python train.py --horizontal_flip=false --encoder_arch="vit" --encoder_activation="silu" --encoder_head_dim=16 --encoder_shared_expert=true --encoder_layers=10 --decoder_activation="silu" --decoder_block="plain" --muon_scale="match_rms_adamw" --steps=6000 --lr_schedule="poly" --warmup_steps=120 --weight_decay=0.06
Rows from block 3 of the encoder of a small segmentation model, named by matrix and row number. Rows with one number within an expert belong to one neuron, the router's apart. Each number is 128 + 32 x the weight over its row's rms, rounded and kept within 0 to 255. All counts start at 0. Numbers have three digits each.
After each expert's rows are labels from the 100 images, of 14848, where the router gives the expert most weight on average: "strongest on" is what is common among them. Only what is clearly more common there than usual is listed. The data: small charts drawn from random numbers.
# router: router (encoder.blocks.3.mlp.router.weight, 32x160, trained with AdamW), inputs 108-159
# up: expert up (encoder.blocks.3.mlp.up, 32x32x160), inputs 108-159
# down: expert down (encoder.blocks.3.mlp.down, 32x160x32, transposed), outputs 108-159

# expert 27
router.27:129083131060132122176110101153135150115119056100124132146121170166174090101164146135132162114109151169086142145176086203113132145158124183094124081088146160
up.0:045119147133160048158180116104078167142123134112189084119147116130172139169122176138152095078080103124161146126122113093142100140076135148182130100097138093
down.0:144157110149134169130112128095141108119179179147076071134177113084106098200161122119176166085123146122140102217104082113086162108114083128130146111152132148
up.1:092168129082111126097155152126161104152107087139099212123143153118068119055109106127156144097086090133076148167175106129152156066154196093113151191109177170
down.1:128124131115093169097088149119169114076139084114062086106137091111140118125104096127146156117073135134090070107092144114149086119147205120125191171109131176
strongest on: dark theme; scatter plot

# expert 8
router.8:133132168123170107120152167102094149097144135134167161180169165084118141171100119154118164109041094084094175135127119149145144114105136118193135112109130136
up.0:170095155149131123121120195124047125139117144151137145139112098112140173215106144131081168156132139135147099156089125108134151127121129114178120127099149095
down.0:090167148121061128087080137116114101141143181105154160089162135077107141103100084160131140120214142107149163054123166119115169163096092127157124111142052135
up.1:054110155143130097079149075104103145125219143089118090151146113169096133092152142115162111140137133093138121105124129101100115148160061134100189120164137091
down.1:162136158104112112153151148120113117099221183087144216135142131095096158161112099140083108093135113136117200088142090157113077104139185115142128113171145194
strongest on: pie chart; items: three

# expert 17
router.17:080182129141114124196139083127161101105170187168127127152089178132113199097146125104178068156152093147154184115157166105163091082111103153182076120132139117
up.0:100090150156143118121105174171130120160126108123105080140112097209151107138127155079183096095080170154117106124075109100135150138102089130112134120142150105
down.0:086118133132111117121136061134182170122144131083086117131142117148150163128103118124086118135096078126126134144181185141136081142134106152137098107133064095
up.1:161195146146105135144107078140161136142093101110089102102086092106103113173106103131092117164148138097139129118143166117126105136144150135120079109101195158
down.1:114156092197100132098101100128131142143138122114098074109192116150160145163070141088109148132146126140116080132135197091140102183138130103133132128131117106
strongest on: heat grid

# expert 1
router.1:120163151177166107149112121131100135125151172169173118087129093088086171173089170118141089142086108094161128126091165113128109116148066130175146122157123122
up.0:101148131148106091125134083161154120119080127137199121098122166128095146121098128106109076129101137086085109110120129114117117142132168145138125105071127144
down.0:074173162132111168168151110155133239159099120052166146118073110109104111145126086151176091148116097146120169109095098128127160087109154106177112199159123138
up.1:107099137152116109094130132070132099120145110092139111125136112176075114180159161116157111129108131128101053128160144099125098190161206108109159144154127123
down.1:121181137135137133089107092095141130173128166125142123094159172127120068157169104107124120127068108095149114211108129159145130147079120046178152146115145150
strongest on: grid lines; bar chart; stacked bars

# expert 30
router.30:167126119104109134152101153133121173142039077127140096147150142136165085104171138168149126162120129160058074127120068173112093150119103088053102125134156124
up.0:129117140090136105117113163132111114167089169162157116140138114119179104141151110106183131146061109109103073133139094168127097122101091121149111120177179111
down.0:092175132117111148127098176191101180126121116136093098100086128132136139088147149172136179146150106188152096095141119112105096179107099117070081164123105116
up.1:129142091098125162141157168155123108170134093124113106145160141170139143142150114108114130145155094138154057125115112088132165120095136037169107155123176166
down.1:114096051163120119147145149133119166155125088148134152058104145114090103076130093149056140070056124138089130151115109118161088108206123176143131140138153101
strongest on: dark theme; heat grid

# expert 10
router.10:095152106123098145171199098112132138082139179131140141153121189104137169103141118089133127167164140141182174144192144145147109155091115168096071125144092092
up.0:151145075092178104120111126218160147170097145136110114112194152155148121170133125123131165125144161124123157101109169107114113130109131106163135132105135168
down.0:163236125041149112076120210140131091175101098126154159119094186138169126119094109111130116164182136117082128107099100134092134172153150108136124107108110174
up.1:086185112190128158080123142158090126113080148123109093133073160158140158174135147127121148096122142145138120124149159043140148148120120088191100113128154157
down.1:114141147195091185073092157121127093148115163114123143101065136177118118174098084106088140119076074135127132095135171057141120169162090147202113117126178132
strongest on: horizontal bar chart

# expert 24
router.24:117153089164145158162086161172104102145105137081099049129114120183176139123170161086207062129164163164143110138141070162174146161126080167130125183111096148
up.0:138090131108117091108114032124167209106104122099120112135115138174161148123167131149155095151158156131125141161151098112111128103118145117127120083094153067
down.0:147121177130129144144078179137128130136147172110140077183127122154101099104082100165142088098179157136150123115110094143031115106177140077093144140143107120
up.1:129100186110133114140115188096119062167122115125140099210132094158075108160134172155114158130136165113149079137118166107111133156157150090098111141095142130
down.1:124091102077147131120116150137145088125222125109090095153077133136202100108074185084092113101161158099194108131131107159083100092156132179122183125138133138
strongest on: heat grid; dark theme; items: seven

# expert 28
router.28:139133064122130131132176192091163112090109139115163155076193115086146117121074172117102133160105061099125102163115160121139181068137207085145124187126109117
up.0:102068152133116171090126122149133081118130057119167069072095067102176151073078153123147093139106124093126218090094134138136166079203090085120133129106096147
down.0:085123128147128103120196143139143116096157170122098151060191112139154145117116093173096162129150163126131134136107079135103127100084111093105119113165130098
up.1:123150120124127095141104060148100109127208181146095101144133202105152151143157117111149115132192157123152092198084162144085127136101080173122143094063120081
down.1:116168111106148095099117194182060131117153066122125107114064142137162125139125133175127134174122162093109152167120100152127134095052107131171135133171136128
strongest on: grid lines

# expert 31
router.31:146105146127141145147105140136102165125124092126126122151114103136111099161165174172138099087146165166114137100137077094086194156164157112100106107064147148
up.0:096126117076212102145130104092126094118164087104126132120224163150155139123126161100103109160069132091163121113168185137126104103117108129142117126093133111
down.0:128129101148164149150140118132141101152164055114119110119180068194156103141143118068144091140166124107134130195108193128188112135154106116087123131151152084
up.1:154157169108105136141159058101047102153140105121188119105197137164202125128135100139172159129145110128135114132080171071109122177103147131116157078135133107
down.1:133158130139160137117098235194059069135136127151143093071081128127106134068145109151158134120119136105124139188090163119140177167106118127131163173164143170
strongest on: dark theme; bubble chart; trend: flat; line chart

# expert 26
router.26:082107089094159157127124189123140161158099103105112162137099115119137123054126153124127131095121154161124118099175090157131139142146126183170141142078197158
up.0:142102073145144086138121112154184104114121073152120124160195126107115085136154032111105101148138152118143206138134101136144149111087095079136095168118153117
down.0:103141125160152119104038158163154213120117113134119134139118122147138155180089094152107116185142120115098180147138153146146083131165150172135114131129138129
up.1:126161140107129153095146114147131167115145047097121161130123147218086132172124149152117144134140123104116080172130130076112113111134131154058067127105130110
down.1:134132127155093117141123095133093088131080137117119127159151135157180116112188082139167137181141113093091130125119154126145204142076161022122112104106125096
strongest on: dark theme

# expert 12
router.12:097179169105163094154182114104116147095133197120157164179151158113070149153117108111127125154057053078129158123119140132140174059133109153146159118094099123
up.0:108136122105133123130108143098111152125025135073174163110130141145093196143148124165128110183171131103129166144121110140175160127128156100129099111091172173
down.0:145125094124124182088108065117167131079111112115143108076205139110142166085095116130115149116171160193162130159073153118132132179042113180125097162141071107
up.1:165121183135104194093087139155102109112169167150131087141101048070152189124188088124119147102185117104185140126105097140112069149107078085146158154097155170
down.1:125092068190094113113102112115130080141153129114100115131079084153108143139088169131138108119147141183126154114142122108124133148160092156116140131129140061
strongest on: items: six; stacked bars; bar chart; kind: radar chart

# expert 19
router.19:116171097118111145159118181169104097195095173144093088116083153153160130126098126086179172114176150166163053072141097161152167162139088124115126176095115123
up.0:113157074108161149120147191101142108131131142126141145092116131139131145099112119186123165182137125116132097100178158089138168082122122110121144174166184154
down.0:130120098126113149155145136131140122146111166104173117164119093136096156156185144086153155159151106159136103111057118163104145145131148128113063200115068100
up.1:087124107165098086146113106180155112216092109139125054092085140157128121079106133092177126148129137104121079087112142130089117157152113139086134131150143024
down.1:127099179095150174123105144088137159106186160106102172189090064098133165161111169182128085095138182148136181142088120142151091124143139126134136107159101198
strongest on: dark theme; heat grid

# expert 3
router.3:113131158144101085153155088135077134196140134142112186129118115077102198157149066120085177126118093134157123133115151077166103190103113150124155108180129116
up.0:136043139113093135129118124137094144119132067153087137107158132104133087081120091153156143098111146134154200097128116089099127137157152118092146139142135151
down.0:136094118108133150107146204090152119080136178176178089134172107128148064117124142162136154131062147162085132152162131129097098146165206127123130130100127137
up.1:142126051126149133106120166149072114150123114159131129133138161119124180116097114039164132146110080139143112109141128092168136123122109119141124123127147047
down.1:163122048075058166168139050149118122127119113124189096138139163142088118090085147096142146145118154195158165136147119125146110150069172125108127169129048140
strongest on: bar chart; items: six; stacked bars

# expert 14
router.14:111095157136113125108059071112097147109145123136079116178125113164095128088144102167120155117164187111118159136091121111103065149136086160116144103145124169
up.0:147149151066176151115127171179143057163174142129143133114134103092140119155102162098140168135083122054138044140086149139115117128132063135152165126138103162
down.0:136135150125107074137100113148113139157101124169125086172098118127099170111148137122122147128134140124132120122141074145164125140145110147092101123169144160
up.1:163187145089127160110099124105095071147105179111114147178114106147151167064131134154106165183138168043097137128067187149158084068177108146136127051153124142
down.1:079089128102096102114174078132160140135114107155118112128144151138133107180108187108094114086105138114168130115186127135116176137141180095157113197062134157
strongest on: dark theme; grid lines

# expert 22
router.22:116098150063092061139179085123165139096130111103114085129148169103169109089120141093110177121107119121100176170129140140153118147117149175089116064129094079
up.0:130134099143135104139175115139134121160112155125169074135105161109102173089137162104196123132094090112168164094102134095142151112119146066177209124198139155
down.0:162136142112157189155108121108103111165127106071130151156146188110148103122141097158187109136135112145121105150096185152146136098143087148081093077065117169
up.1:160112156141109119096141158078119130127162119123178099119144116118103116193102148122137097133114121086139089131080086165121143129167132128125146118092091103
down.1:063074123101139077083115115128125156142150111101084133135143072105146089164144193078111147108089116106117173152142076121156126083147140146079154132160120130
strongest on: items: seven; bar chart; stacked bars; kind: heat grid

# expert 20
router.20:153089071104129170163136123172150152076095098123115143141079132157140116057140145144158106109147155147082141115177094103083102138099143153122163148092151157
up.0:174137146121130109110103179182081142155101123126056108141158158098126109166142116178146101143157136136085073184038090105113067108155103118151160108087121136
down.0:120142114126132129155131091076089095134201147104185188105130143079115192102132144113147174088111158096133149107144129144122154116107149170101173109181113106
up.1:161139105130131147112155141180091145095130103109124125102151129106176098096131117156137076125146114114152134125054123115162133113091083140167140215105158127
down.1:152170141111089117135152180184058131173102116141084095090101172185129094082115145140124127127167129167123132194075130114165090103143045156104104151101095128
strongest on: dark theme; one colour; radar chart